{
  "dataset": "rendered dice on a table",
  "encoder_norm": "layernorm",
  "decoder_norm": "batchnorm",
  "decoder_upsampling": "pixel_shuffle",
  "momentum": 0.95,
  "orthogonalizer": "newton_schulz_5",
  "max_grad_norm": 5.0,
  "lr_schedule": "cosine",
  "final_lr_fraction": 0
}
Rows from block 3 of the encoder, named by matrix and row number. Rows with one number belong to one neuron. Each number is 128 + 24 x the weight over its row's rms, rounded and kept within 0 to 255. All counts start at 0. Numbers have three digits each. After the name is the row's rms in percent of the matrix's.
# fc1: MLP up (encoder.blocks.3.mlp.fc1.weight, 960x160), inputs 0-159
# fc2: MLP down (encoder.blocks.3.mlp.fc2.weight, 160x960, transposed), outputs 0-159
fc1.158 111:156118168121069125118138110011113141115120124134128140137149144178146132124140164152142095146156087142127102152064114123096115136112139154154136124128127165151137094091118125121143128128124154118135087135135139104096117154175128154133162111136137128126164161157106155148126096128147104120102125142122116152094106160131116088110141129125089146151127124130136100091117137088106132152159140195123106134101110162098141117147117141151083125149145154143141116110152111128149116128106113
fc2.158 116:141137074135122121113136122179129121122120095121140152149122151128104151155130104110155141140141101150135134162133118106114121115133158152108151124112083115090109101100153130149158168116090126171109141111110133086162172112096113131108118140170179130138111118146125149137137117143115135132254154144110163109132144139148127125133077117108149173121134097152146071097137127088138129119119154135146135108137133166099116105102118127124092121121112121139134144159109094125106149114092117
fc1.159 111:118117112112132151145132147114130128144150149164111127070168151140123141134131122125149186124131135111146116090166129132124132103149090145128123163112111127131106118127112089147062119162135133143151126134109132162107148076096177124115134160135135065121106056106167137145133115137105125093066143123134102135149163086108103123161147123149129108153120165113133134085161158140120133166159107110153160123147146096130102127118080135123082082133144140137164117125140116152100130123132143
fc2.159 104:141145131102118128122147155113120118091115158154093136108125120138143123121113103162112188133130124136129126148129162125136122158110154144151120148142131130122102123127121183142124155147121132141129128109138147166143151136109103133105104157162154162109196092150157122120126129101132151093110099120083142152139128127129079103144082083082096121103116212095151113109146119132151133104112134146114170149083112150147119125143108123186141111138093118169090125202111136112151139124121109
fc1.160 098:135139156110142119113148161097122120141150115121173149087151132138149144097164143128126123087118150113139087142122155133157090161130154078111101096128136128146128115143137105142127194125141126159158138153134125102137136093110120120146093136104141187093130127150125140118145151139111093146110088139167085125146141149120141118125175083153088140137144134112156135125104127066097156077133099118189134073111093137136131130122140116144065123147139091122118142118110151144103124162116147
fc2.160 099:141127141108131139153123142166152142116129149113082099166137168152143123119123122159121101150108113144129159106170111167145140086144122116123143142095144136129095133126103124140126099114124120091140186093096114149094138138088127125120134138092116120187121116123115137095144126104091072140094098113162154131120129110114136141122120122130087125129115137171186125182122119103101120166131125134139091145138126067140126085106120147166112116150117106069104124159159188101100124132152148
fc1.161 116:122135103148138152146098140106123159156124137145118130137114146124168135122088118105127083119117109112133137151111161166142144141157164173124155151158127155142105143144133139099105146096156137119082051131095132114114178137091143150122085152116149148135116190095094125109092123133126130099131115157155107124120155144148150151126127120157128095135110116106116131097121112171088131139130139089117095165124137151114080127163128090079136166141115104112146134091070153098128165110145126
fc2.161 099:147137120133175128108130129124133109115127128159181165139165129094146076079145182119120154113136122144141136098075106144140136113151097134144130094160176158121123113106125146127129153131153146118124136158121100146093104133130146099115086117150150185164103161085134120130111150074175155152097107154113174138133124120154158157110123086134134132153143111105117143109122116114136118117140136198138101112159097107144113134107124156147136128148169111166089149140169118136134140157141125
fc1.162 013:100173094173112135125157129127091151108171152147156153146164085146109157090105144101075168121138121119155140109115134171077134141123099118097129132093101139111125069175132148102075141112127130126154117111128140108127149152094109084125090104125140129111138150147150148133149153123120120094171139132095134108143143140078123111174154137145149171147085129126148111117119121144139135130137101151110137175120127124134087105144119132120116134148153072095113129123167137137131118094116095
fc2.162 031:137126125137119130118107138124121120130148132125253155120162122124149137075145110179102125158142134135138095137131151102127123149131134163107113130128096130163148143113111127152112132124135122130134134115128134147154085099136127092153138143130133164115135130120134120137139123106132157126236144142138132120133111148105126139156165137140119143114108140114126159188120127123129157119135134126139105131147126115113109143135119108140124140154146150151131136001130112148128109145124111
fc1.163 106:147120148141153097147093130124102151102130173159109141152174087099149113111122139121132133148127108153115183102119176115159117109150122060118115104108146127168119164167064128118097121107125128115134145151156140162116140128098099138123130100139123118112100127173115128150070088128161167148126147132125146134095156089148137123140116131100153143172143119141114115150166119170145140119125136102174137148110092102118125118095167131122063114118084141148154129119125135094127119148147118
fc2.163 103:138119129126147154093122121111163107134138137131122117130127155178121123181124078115072119084143184105088126148118073127141112135125124133154105156118103124066139104136140110164111108147123100113151134175112113141103119152110129140145128111124153101141098141101108159116112154109112115130094129118137134145118142095098150108133128142163163099152127114088157127177123149101097116073169113108123134136158140139140135116140142187128207143141141149158118130149123157093158133104104150
fc1.164 091:115144111125149100148117125161141145155098143105126107115106094130159122155143074116156125136134153125107100137106131100118147088143153136141125111136129142142129169120186141073161114170150105140123142113132127180112105126093118139136138112141123103125157134121137134120115135149157111163114098159129094142156116109135189189085091119131182121180135145147117118107142125160121110107069150117172125121190125098138125156114114092100134099140102123100117105118151115085096144139103159
fc2.164 090:145085151157147128140110127112140136137122094159131166124140136097151115134142108076128117128160135142106104117141093163137125137147107128158109143126158159099111121131081105170144107170169117142136085151121125127141098143119132149142104130107076137162182126124090151139110105123134150117131135132104141128166144147140152167130103163127096135105122113087111096143107137154129129177165146120127173137093153164123099077167116101113119124159170156135149116113180093177175135098122118
fc1.165 095:167129122134169160106176085160152140121122109139110112132133137126161126112111104151128132109105092104104102142113172114143191136143144117160166149090136118123098111144092143129038126130124120126128131140139108120116108098114096124103179121141140170187130124179119151132104127145108091150148108131133134056145141112112125102150121124151114114171151154111119101078107110169130138127124091114129132134139148151138106142115118093139111112097121120122124128150117165123178164138126104
fc2.165 106:077113121120142147112103153067141163137154109159104165106139153144160168112149120148149135129115170130120110105126122135156202142128095137142169164144125130127143120113139118121111114143129144126094104146142106143115138121104118179103183112135144121119127123094168141137108144141134135090142144108138128133103147096114133087187109123107117135153105153108167095081148175127153121136120122125113141134091136158120120107124146109152126067135131125098170046134097121126110092131135135
fc1.166 009:142129141098091096122127097142101123066097115165122088152146155126122128148111142117130165140110124150094089121100132078163102118166118197169117159141125121089114159119081137119144155137119104168124186124149147149131138125160111095141116137117105158164120115107135136105170122108136107095090138141095150117146130113117143108143108151133147172105143128112120082142117113072130138135105152107147118089118157149144125106130118143108146147127129087106189124121104113122179120139143137
fc2.166 029:136121125136128113107119130130129130127127134123255136136154132136123120091139108184146130156144135128126111118134140120142110138133118158105121139118116123155144135118117135145107120140148133127131137110124108144149089128122131081143141134149135159125131114131113106132138128112129149125226157158136126136129119130093105136138145111122119131115108139130110158196117118120131142121139132113140105125143134103127114153122130117149130145146151158150148144000124111173146114131126104
fc1.167 097:145108147142130176137112070136120144156117134147160171108107140131139136124149166114152129122141144143139157094131145123117148144170106036129142109106104202154159113132128113108121119137148112121111124119136112117160153119121115089142119165112102164155142135102120127117124083114100093134145136134136095093078123113141132101101105157134100174142154128119116161128125147079121089155115112091108140093126155080133134098131093104104189116132108105143123133168134127133134157135130158
fc2.167 093:112118154138124117144134127103121161125136123101101104137106136078102116160113152135140118103180134109132077096141103141147118124095095198164115131109176132124117111119135186113131128138120150091141144122106122110127130157094126106118148155101079108082143104128139113117098124106128083190154130100154145143092150090134141109112100168125157108119142107122108177177145129115126127104134136114094094142111148148121097132129101133114124146111132146108162165083122139168147101146174155
fc1.168 100:162100112116135140126136088085122118142103130163121144057082148118141135100169133126153128064122148201185097125137191118119139155120149105095122131161118138138107100104122157146154147150131125131146095144120130133150101126137075132151165128098128109101118136129171149126133126109103117131091157133112133131126147090091123127156163143090112131139141127133126112139100158159135121106129137145111148077138102157102126149125152121128127149136176092121122156136174115094081115114148135
fc2.168 110:100099126127121187136173147140089114122113046163119112127127067172118125138143124127174139153139133157135129117123137129103124085146132125151116129177107129106109108123157122112128130135103147131140155073136150082142128104143145128160110108177152114152114145166101116094097092165122105126133143127136101118131097105089132121132137139075131081116139174109128118109115100162133103143158140116147098139117133131173173133103129111095133145122105102139099071116135126089133134111131136
fc1.169 104:137120132142112129159146120156119131096107127123070119154131087125158114121165102125179095193137103155129160137121163147153112117083103126169099111158135133148107108139123126092130135126125116135121128098118139145135116121139169136133076155131140077141113153124145103117137159137148134123111110156088160129114102135106149137074132159101152161114144108166136115102140115138142114117130128157163155125121107132147114138101134143107103047044100157145105137120143141099147121171152149
fc2.169 112:159131125136159106131130121109116108144140137154139097101155131115134129139121168136111112071176140154167126106135145130116145146191068142139135157054149113123109119117131110118116128143144105152133163143147147139150144154132118165130120106137137151145161129129149164115132155154166125159102139126172117088122141207161171145100149137137091093142119143131096110138160120077177122137121124126112147163178133148168100114114139126137147152105090133106141145138132140127114170132090118
fc1.170 009:170093137134123176189092136105132139133094153117108105096132130137113132110137108133114107098168122100105135160134136149110091131189133171137140131126122087112128139156105103119139158121125093137146122099125135111106139123123104146125160163118124132073113111119135104139093080145137109097109124111090156132104144144127137103145161126096137065088132111149117141154094112168135147135098125129141127175129128102116084166107103121151114123124121108043146099139133163129112165140111096
fc2.170 029:136129113137128123097112133131125129114135137117255145116140122125147136066142113182114129175130137131131110130124156094138107145135119150092120132125123126154148129119112132150122130134137144126134134114127121133150095127129133080137146127137124162126148124129130126138141127100129169126223147145126128129124127144100109144144142130127119144117118146104121152190116134123132148113131128112128114127145125118121110170137128118146131142144132161153143133000127116159152116131125109
fc1.171 098:158142135146089113076098179108112138060140139189138140113136141167117110108171175130117138121164126133168160119132135137101102088162162115124110123118124147113137136158154125140152138111146155196115121106125141093118111147148125136127126169099092112124105133112140121147094135103119125139140119132115127165159130112092101115133148125108130114143107074120118094115077163150122173144090126103139130100175146105124142128118111151152136117123184163134081132140112131105097111128121101
fc2.171 110:121150148108130167115149179099119151137149135112129114153103088209153123174115141120118144141077176132148131103107148122123136132130136121154191148158125094137092131145120128104120156077147120164135123125157161128184108116083141134142159149144171160093080137136150153127125113140135140098124136112133141121190133132116086103125121133201111150153097132128123124138126139125173129129133164120124149156109132182114159131113106122118126117127128110153124103142122103117096120136097130
fc1.172 102:109116090139117135152148129153113105109119140143115137133115093109106145158149161094155111160190134150108147123176134137087125091122054138109120166154124123112112134152123127133121117116102114151096165120124152146130121151134124117133111142109092106146106141172117153180077121122150080130102108105156117119130118107141120110166168145134132138106107070151132126119121120146074143104129118177154113088128103167117134130130163172162157118122110118129107150096116152064153146155143127
fc2.172 104:134137157095114104048073101123138113121165149156128127102176142139123112147111178136109124122126155121127108103107154129121155152149069150135172053142133131131107130105113133143116131151192168144137117129119124109158111095137121147128123142121118134106084138157139105112101167109119141117137108095145128060178124134127121104125133119099111105102154144112178121113084119140141108132110159131128161123113188118124155174138148127144122129125152110098118092122140142133112120109128129
fc1.173 107:154097168096116138105130140128130128070114141150108134130093134120104146127138123159123162148142148140125129157122097105152161125062116147125115071110126144129127103138129118100148154096133081134128123095163120135142135157166060150108162113100135102146146145125122146134158129142110121156136126157145174100080141136212136128148108163100115112102114102130129082137076120065144147109120159129135171126119154129121116126085115143158125145161122129133102130110121166148101142122132139
fc2.173 099:109122130150155147127142122112122095148136122160158122150115133116131165124076126134099095082086156116128132078173095143169144147089149123152135138141113121116155124165120144091139145128093126142068104145135122134136130145107180148087173103149106093111139104141133179159135127157137177162109121144141135157080161086110111107128140144152102160129184134147125115125120125154087111094118164162085140137123151129104159096157128119129119103132115145119135170135164111130138115123134164
fc1.174 089:113120168111092141131094132131126104125113104141137115145131120203155121152149164109100121120113081144131139123177155159155091120119137129124109121141131111182096145099159083151115101107103111099109107123149132102130117130130159174106120128127135150119146115104093097187123158096127178138177103134097141156184145165138126127098144121106110131123100134127127106105159126125125178158116127100158156150129120096103123141093110139115133152125092152135063133107161155114109137150137117
fc2.174 102:128098161130106116130145136147099092132113137132081077161134105153103114170121153105111142079093100147126146154153089143138131085146086101098134106103130139104120171131119154142130175119097125141143135135135171148097115135122104114123112123133101106145141141133148182107122155142104091118087107095157125075150102145102113158135164118102160083132109116159149138120132098089080089127141166124115150174137110103119115116101153135147134095097145135128127158161129126142142092166126106
fc1.175 117:102139179155117154158133178127100106139116143197136145128124142135146138124124129086120093127114076104106147111132122145122160136175110199164130125175116127195132104123131121100143101120112094099144102103140129156146156126132138126135107096128126118110151140147135129169147126112095134115103106090117123122095130091157136143112123134168071154103082075117120133129106114128154108148142156126132130144076091133145094142088081140132146168130129133124143132129132155115141142145119166
fc2.175 130:111122136088087160169094113119139148125147116131143146148134118104161145136160125141110142120132146109104106119134121140118120086093134052121167111133113115104112101123096148136098157110158108137075087178087142171148142132128136100139125140126143131158116103130114116160103126134176093098103105120118135147138103094125118167117146140158087168157134129125166140127088086150124142147138141156144115111130112103135126108145157146166095127105151155071122113127163115103132078126162077
fc1.176 007:182164095147113105130151130139131094125106118130136160135118167187130119140115137167133102135102127124071116126131131111113109105111149145134090125119081142119143122101139107159103103110140110121111126130133160138130101130129144155074111071123094127132147126124149144158140158141095151135120104140088140138124086147104146068142134143218119173093089106133125090123096137111139119126156127160121119099155160134142170122115122123123130086124103126088091097125153106124155168137111147
fc2.176 029:134127120139120122118115132128136125108119138115255139132149121130137109085143115179143132161144132132133111123124157116140113143133121155091137134119119126162149115109111135148112119137136130140134129112126107140146088127147127079141144138133130160129130124138120109133141122116120147116229151143133117121136114142096107140140149123123123135116111136117101157195118126127132138118137118115138101132138135116115109148130130123150122144138144153145152139000131099158139113126121102
fc1.177 103:085153143116119079087120174133144134139131099108078122134104126120156145121134153144149121104123089138116145152189173130117130138125095131160095114163112148144110126099126084164124124076123158168145159113125134126134092141118091124115133162109104137124138127108143151129114151121114111155116121100127140119123154119114154112097150152163144133139156151114116102146143149090117083129133138233159125112125147144132136107134134133102096129133133094142096118082143190161131107151110157
fc2.177 088:158108151134160158130137140105152166156121145162200117112124102138127102149112091141137159144111087120114103149119150129096130132112121133117103167096089122088096143153098141099128134166109154133110142120147105126131125110143124132072133189129181164104153125165131134119136127116163078164115142129149120125132119137125144099138122137140153101099119117123108132172131162112127195128111111110065110137103128139117132103116122140080160125141133138111195148153127183152122130127125144
fc1.178 103:134143110150096123117049140127114091100088142161149106161161122093108123110130145156122161084159166113140154093115103156136139126153103110122133149182125150121140122152102130118124131129125128151123146108105154151097100122137141141144140130133118147129108131097120131129089090122124127125172106132119146100056119084119105122114167112114153117132175142121108106130147154128072131111084119137142143124176068147148157126119130178121189124116147149149132128109138162125142085158140115
fc2.178 097:123126126126117203087118167102109175125138128149121134149140141141124108123140152137123104131100114084147132120097099099143127089117122143112157103162141145121155125118167140109107169170098130163161074165166133126123114065164121141153125097100149119115141123128130122121103079135167158099191129111142154110102160134126159081116141120144094107130131107111143122119120134131142147134125120135127166112134140179149118132107124073173117102102118118133118123170162100104130162142091119
fc1.179 127:140137096161141098131083135106132096154111112128133114132084143111130148105156175096126143126186082161139137114098122134188120130143121124144146184115181176125150117130131139120131140144131119126160130142103146144155105114081131103115123140117137130119110134139144103135080137140144099083118136119081141155046101116112133136109145136121118128123119123125120125103151149147099122116150132159115128165201113166117130140121128149126173119128166123106129042127124126131142154124117099
fc2.179 113:117099130138085173144177117148129126138125116137102134139100129132129105116110129075124103107128150142137140124131105083134107141154145127129116162163095141102163129147124125141136185131122127181113148130124114103118114120139116126150124121115127147136126121121152109132130136160116145103176160117128192099117073103136091104124136122076154160137097079082135074095137151170141151143123156136155133121143136154130103136168119100124117094120115129138160111134163045158114082104127103
fc1.180 096:111148167127181149132153097159102107152139129165111128172109138160137132104172104171092118140121175131129117115106170125149134116124120195160110153059137151159085108119121114114121135133139123160113155099128124116111119130132106151122121140119123158157137169110133127098069161132137092119136127120119140157076171140089143111100130136103119109108126129144124123132108126164114116049134115156104138164138126145105131124126162126094120096129123137083131151094100163100127114126107129
fc2.180 103:092144130120141122146140165120135091142113157150160099142125125142109132158155114143128103093122107086115121088130138125120142144122113120106128172072146148094128149115160107122102171176127150109151084129127114115114153185163133165154148098142147144094139145098076155172117140152153132130161129140144107125148123124106111143130114145106132107139101110130163110110164166096126104148135090143157166122205130165150135115145152146138141121136146159127134098128082152126181161111152098
fc1.181 094:082104148119174114192149117046132121130130131121117146146135154095156111119169157136170117086101145164131104116129147145087120128167128116124128144128109102116157129138168121126096140103104141145127145170108130167106155114088112177149125096093127134133116127148122135085147153119089127102129141135123118094168097133144152127138097110133083129122135090152143133137116118130112161120186124134148144146155167136107144123105127074124135145089155155095119140109120069121135122113157120
fc2.181 091:127138099156112090103102138100122160141103145137096128124143124140137134125129141102094130133142081131086164174151135144138115075107124099120114108149132148111083146104121137098111115111145191111132103100101135130136171139123126112102164110130113103098122140160132141120090132125098111104097112127129088101130055074122163119133100091122100114077179147157162149126103117144133100150121118105151119148142153167107091128142102120060145124176118147115134140137107117132120143093130139
fc1.182 090:101137162118118100103137125069145108132087112121171119124122121143115129130156092102090169181139105128127121153144117095150138155115138149117085115159144107132158126139137088161091129111101116122164158135074109075087112131114133129145163120119139105137123117126151133136143135136138152125128134158147108160119086126110119078124131140145095135129158139189146129139151143160126112118161109135109115106105099179151097112140125108130144147173089154065189147138125106151166138122104129
fc2.182 095:169131119151148132131085127127129128138138112129126135115133120113081100116116147108129131106150116114112167104114155140155099131114099098123159127102087120122160159168136145102131127124142135097117130153132130102147098110169143130155085056125146156121109056142096146131114121118119147129134099094160114145116114132075130119128113158100122115122108098122125123136129110147112111158149103141099088131168104130161167119041160074074163101119111133142087159138136127143106111127162147
fc1.183 092:175080121167112140120161120082087126134115138133132089146141139115136153120137152123139126162162119157103133115142160108130154155129154149123152087104145109121156130155173128116149130142145138157117113152163093138117135112131119104135104177158120126111145085090088123128113089174135131146121152133130146102117132106131152171074072082085155098162084156130124116143145102152106124123098161129135126125130123133093123116115124083082134094141148120138110134179140099075133152095122137
fc2.183 094:101111152115099128147093144114153132114152097156090124089151125106136127160173138124109148101145129157102168109114131122135117114110114090142075129159119129108120106116117097102118149123103140142089140157137149135168114119147080111118114148135089133132152148137143166127134141131181130142143116094131122122112118158102150149112084151146126166093156091158115103168097156113142122156123149079076131191100126158119098140076120135076103095136119126147124161086129156145122112095151123
fc1.184 107:091142162107132102133119138116143149147124146103128124116083153137122145125153138102144123151119130113167097121173149139123160107148132153137157111146121107109105132165114129174107135127149107143097202133125114122123157133114128117123105143096117093111130097137103135153127133143138120122097138113129127117142145125134167158089120120169143074086135133139113106128140108065093183092141094111090130117107127146127114179143147145105117215159125146154123111142136100162085138074159106
fc2.184 118:120137183124143129131113086113093133136131134131136055107150114164096106112124117111136089084142154118147112138169169135151125103158070065133114091137112098133130145162121130101115131142127113157154138109140093087099105105137133165109085133118166170133154116101111132109130121134139132167111132178120096089169126123105144106110150154113135151147136132144116107125120142133151099135084116125125138128146113066124139171144145107143141126141153078156096144117138138139144081096127100
fc1.185 108:131160140118137143139088157148146095146168144148108120094116154085089128140201066105146161154128151102137117132088098133089125130129128062131124103149131125138110145127181134113137154083134118134171146136120151134123141123153163145149123114091131129129128168078110127132174125129102109096129112107106105142167126114092133116164104120151116170140104138177108154117136110121147125106124110183107117171116120165098137143135133099118120113144131118125158130086108149107121121082101132
fc2.185 100:112106090112140105128156110151142167138143121113100143088112122093129144125100129113141127144096128111112139106126155126143111098135120145127114105111100185103115144124089114138126097165139129108155104139130083114134141128116092127112125111110105127114164123187094132139113071141109141119142112117111145130148137106118122128159117194066148126088129161116137112171119145124073127153108125142134099165190136125113127155134130103094122126148125185098153130152140076186161124113166161
fc1.186 110:105127121106071143113141111133115092138157179159172133123096164120103118115128134119142128128102136112128138153123070111127097133166134159119109132119130125130122134127148131166130127061127120140147131135144140059148136112150140133141154129119111169128116167069142117117146124132083172092144128150141108148093157134120113118121128113143093131165109172145146151074115098111123167134177126089153122130119119097124161145098153126141120126139073118160130136088158105141173156166132097
fc2.186 101:137158135112148164150180116099120166122048148131117167103187127144146137148132112155148132129125139082141154135153212130104145143100124139142134122145152110120100119123089131118124109141164118104141149159146117106156124130108161118093167125144158138150153109140123155117113157090154146157135128151112135153154095110148131129095111107114119133104157169156134100110148138110162104147124146075115143123173130143133134130115107136134136114140120116064138131191149087125122103152112143
fc1.187 102:115121118118133109072146126110113113121142105148142126119095103123126123137143110117130136133130102095127107122113132122079119101167153179133138157111127142130146145194126147135080114176124152106140125126144094123216104149111143125110182115125146121118132126155114156151141102094161130164117137148129139127090155160114131116102131142106163097142119139100125132129138122140101124123172166102185114113134157107107150143102105142112034155107097132094117147113138155152113091147148122
fc2.187 107:135150129143110108105168104164088149147115122111086177153148128091146107095140117136144161137144154166130083152094089111154094098102172107145153118130172129109142121148105103080151141108064126144132111132124132140100109167085126147134102162128142136142104136136142155148135155140073157108190123138134116135087140128092147153149119122114095136146123088171131102138130142129150127135135138122114133087121114087115133119140146139161149118135147093136125105150155120085106179091142131
fc1.188 100:101135146140144132114147115127129104146157122128157108116126093114066141124134126146119152148170123124123168139189104109152147113101209144129135146119129150084121154139104106101125125150124115098090113110080139146133136111074135161124122097124139126130124129136180128143147130155150136095100123132120143152092104148128116156072155100125155146133121154134147146124119145136111126138111098137152122132127128143124129108097090129117157183106109134127095164128147119125032092138185132
fc2.188 089:113134178118111117093120122132115110127105087146126108135147101137118111095152142110102167130154131140162125138110111096152104141139123144140116144122130150107097120126127104118127125121120098138095140145145126140123138126171123118190129108124111152138148120119111123143148137093051151152205119133108102087073108165111151145123104117136134153162141166113114164115090107105161131158139146112137127143116154080147133172126168153130126160148111147168092148118129120140180179147069143
fc1.189 100:133176164156161154063151110095135167139145130113117156120180143095102134157133124125130129112132114133098077129095138132120150111120161121097168127109137126152149137113138138133127115120081097093134135122155144105138113129088149143100104119119126118140138101159146156109118156165146192113152138129092158137113126116123113156110114154110141154123133118059141110132130150127152136136150147175069136153114132129134104117100055154095114111139110082112116134110110165103114167136146160
fc2.189 094:111131168137130057146141095130114119123131146139091097101107136148067122134141118177079114129121155150093130166121120140136111092110133111134150160081127139116111121105143123080156113118132133129100118106106163108133103137129134109124093116116132155112162148139143146095208106105113092112137112127150122142152092120095105122088128095131158079148082112171133121115149145146145110113145188146116149142151123117092111120131099124139122137115158150123053131153146146135115128128150141
fc1.190 097:173174137099147131140163110118118136126136113095122154120102097165161119123140115132123149125107084105104107108135105207122129128136122131152159146121163109149154118123140109116142123112093155127084110129113138130152119120159149113148153124089120170091087166124122103122117071140126104093172108122130167091116116109103133122145134143139150183085152138163132125157134144153076144135125131117149114125118095113166140146121121079161148114139128124116066100133095117116152183140149144
fc2.190 095:104144145085119125156134115130134106123133112094131133128130116125137137140110107065124144179158145105143116090136174136115122108115112142165134146141106116142098109121113132139116116087119137146148124082113156097144078116107099131130126130145155151152128123093154105160076111180172167119140151110096098117161122133141132126150138095134166143156157142082101131129106088179090146133140116141103114116113133118130142076184155129143091163110121114080165117112110162125174083134130120
fc1.191 118:151134088146082138106134120141137134116159111121143160155132159143118121119156152095134090138094105082135150094156123118105107135116140106166106096172123183157119126169115124195116134123150143110150081136133125068117127098142114128129104113159116110133126148172163119116071123171139152113094112132105151132152123114137133170129113113136121125105126133101131127118137098154070124093101145130107114160154062144111107137115174134110145148116136134122124131082124164139147134166112168
fc2.191 098:172131146146181133126159119128134130117147101143131108123111110122128137112119119125105071111173132071118164149148150105141165130130118143136099092136152143134153139145137081120156096125154144131130151138151086115162123125089111164139141084134133141174085129173160167128129139167094148153124117145123053120120136167138134123149119188146094113143143159134159114142115098106118114114145133122118115130138091104124136120103109165086139129143115126176132160142114173106096146120075145
fc1.192 110:143119140129129121116126141133138148147115155136171130153078095133151116094067123122133120150121137138160145130080145120133121140075101109169117083130141130129128138129167171111122177117128101098137128139115141142139141120134118153127126101117128184152125131095107121135133132117125121122093136144162082092149113135165109135136151175115187122125132129191116108109132145077163117115117161169124113093104108126121122121130120125172113104059123122122106132174097150075170160104107113
fc2.192 117:120092104108101140114147144145127137075117113122110132117106131144128149146121121122147126117087090106179084158114114136152120130086161100150140176115104166107117119138111141127111108121141120140134135154135181100085107192117098117115116137156115126111090095138127136114132144064110097138117083117095148194126106126094150134136139137152138137108151081077112122097116103116125144133149115100146165122149117176143126139140143130144093075124155092150119131128153158142145125097126079
fc1.193 029:105151112153156177113116156143156098139090108114155098151154122124136162126108103139093154151132138157141089115163093164131159127152128109138094157145112136095116099128165139114111120176143094149113131108146131171136108156105145168124100124164105072148130155118156126125123149163103099115053163113105158099144111112117140148089112103107147137130148119170091132136122092119140127139170121079120130118135149147184147093136152098128126132128141103109127137139139170106100128116150156
fc2.193 032:133134104134124118105112133131130123108150125131241141111148104131140130085140113164099121155141135121111103126122140109139121157132119148101130121116138137167155117113102136143132120138163137131130128114136086145148089138127133086144138136142092152120148127137137093141143129088120155134202171135153127116137127140107087133148146125127127124104110156122141164192119127124141135108143144107134121126128142117123100155148130111126117139137142158141145143000126097161155123128123144
fc1.194 117:131093146119142152091126102108137106127142122144174117119106150133114152135142119159122154103091132234218150141133147123130101162101120102098140121107115121139137134139093135152153098152127126119147111147139135087142116145161120166144141108078147156097131134134146136158131115127159157155118116126112156131085136116104121108091161124064129134097121072146134111134110142156118152132108119136149115114070109114123098165135152120162151138117135106126141109104123114087126123125158115
fc2.194 120:108160147117146129137125114121112142105105096109089133127134110142121132109140083107161163175120086136141134201148138144132139077146136111138096119102178154111115077132130151116157159072120100161115108106129123138105139082134113078167149117119139125093091138149092132121069116123127094143122133133089117127136104117118091150125098133099123060097134134153123133114114130167133119101143091139158146090163106119140141131120112126118141127099141137100185101155126129118122124149171133
fc1.195 099:159135140158138150091118154143139089105131140070140146101111160146136136093099115109119151189112116130115123128169119107118138144146140134103106121130118141100115107080091192085142127126143136127095112083107093134147114153108126129132138149125059132126168143116161126135112175140116097127165106161083139108099178137118166142142143137123141143133077159092152130146100164114094108117122147142126157118133100139141128128169103099114107123139137160125125145139147161169090153111114098
fc2.195 093:155122181171095118120107149131087117128166094132088141189118138157123109125103140130126144090115131114111135106103114139136117138135129124151125111138118158139112105109103145148130158124155074145103087106105115095127122110148117128127080111149106129111081118149094129107129113100153117139089171109139108088056127149073134138129068121091120118100129098161137166145144158110131098057132117093108129131128123125120120131114108141142109132148130082165100133120144129122095168115131102
fc1.196 099:163164117100141163131125116079136107126129151159110138128148129105128120097136134112094142155124107126108094097133151151144173142082127157178138156081188141131129101108125168142125120100132129089111100152074121120086104169134128102105146113130124138130139113143116139140130118139120109146101092121148153123109106130148110154145107091096139100133141143160140119153136143150145133192124132154156127080143116104081143106137125160151176135059078122124144118086110149168125131154130119
fc2.196 088:167127107109167144117159075124116127101159090109116130108132101131118144164137147150091110143088132159127150130108084101144098092131153117121123126133093130129078139108130150085144115083143146149148113108110147163134100144141104087080169130137138129119115123126150163132161120152152129154147092126139139159137085169141136132120134102182116084185096137102112132139136126130156156159124141151100136182134097164118147141105152167134110163128167097135100111108101154157138142150122120
fc1.197 127:109083131122091145193122134145138178151119086134127131133143163081157129138134124130119142067147180168153142143098133137116106149134096137127115111139146110133090104153112121140151126132104134106145118169095166094134139157097125137129134116171136122154098096077150129120073120126172144113120122184123143147118141142128115087103132138150188126144133124094122123119142111143134123161143129157101128110118140139121089108136102122099079125114114053142106137121122148136114098160160148
fc2.197 125:163154127153104123108140130119131115162114131088114117126156125075127138132124146161171125112121146092176154129126140137146103167148130110110106146120104090126158119161130134151097155139122108160132134143116143144139174142127145130158118171154169144109100107081140113122152137131120153119103110185130129157094105148123156108093109120162132117205105125062117105085110115129174103100146114112168143131098147093113126095121136112131129090144122098145111122190154139125095132111100152
fc1.198 118:131138102158127112105198116113115127092127123197122131158137135149154101153070118169139113136093161141120115113124153169091118126146121175103100131108131103104163118133077110130128125170125123140124115093121126138096145100121087159125069142087144135150133124126136122157105157138115145168132147138133097131174137153131127125100125151144135162155126112136120116148154103105124132081126095141148112106120143121132111086192105152162118105129162145119131116112107120163133092160079109
fc2.198 105:122170100124122097144106157143182084106095184149153116072140092137164125126108119149144151106115147127133097113112104115128116130113109168144104129137093163098169143140161142119148164145127063136146137111111129081126127100127149138137141148076164088102107140115164138114116121112122147124126116088107103146130119148093136154157138146114106121108092078124140146135153155138162097136133128154119152149140150109120109164152131125152073129095162166139119155143154080132127091119128128
fc1.199 119:161151131106140104108124079127132155135122116115098157138118098115143116129110122116108121117131114132142130141094109117135105113094101080169142183125099109131123191119139181119140148140131119131156167145143140072109159108147145112143135148172132163097146101156106119156110077132093164156092106090151137121052151136141155099132097120128177141167121156081122097129092154204128129103160130121129124121146155121130125127126133141140103134112099142107133122135107144125104131148121142
fc2.199 127:113069119178094121148149104132115111145124154139151083101128099125117145171154145110112123104073085140084127135147146125143118081136085152099135088111121142157100156124143169107132117121152093109140160092106112105128108113104104120137146143108099132136150152096129104112092093131125095130080140134153136155112154135161116100105115154117113118112126133092125075145132126125114145099105110074081074147080124130112120146121122120102124133122123143101117077141139139166162104127153109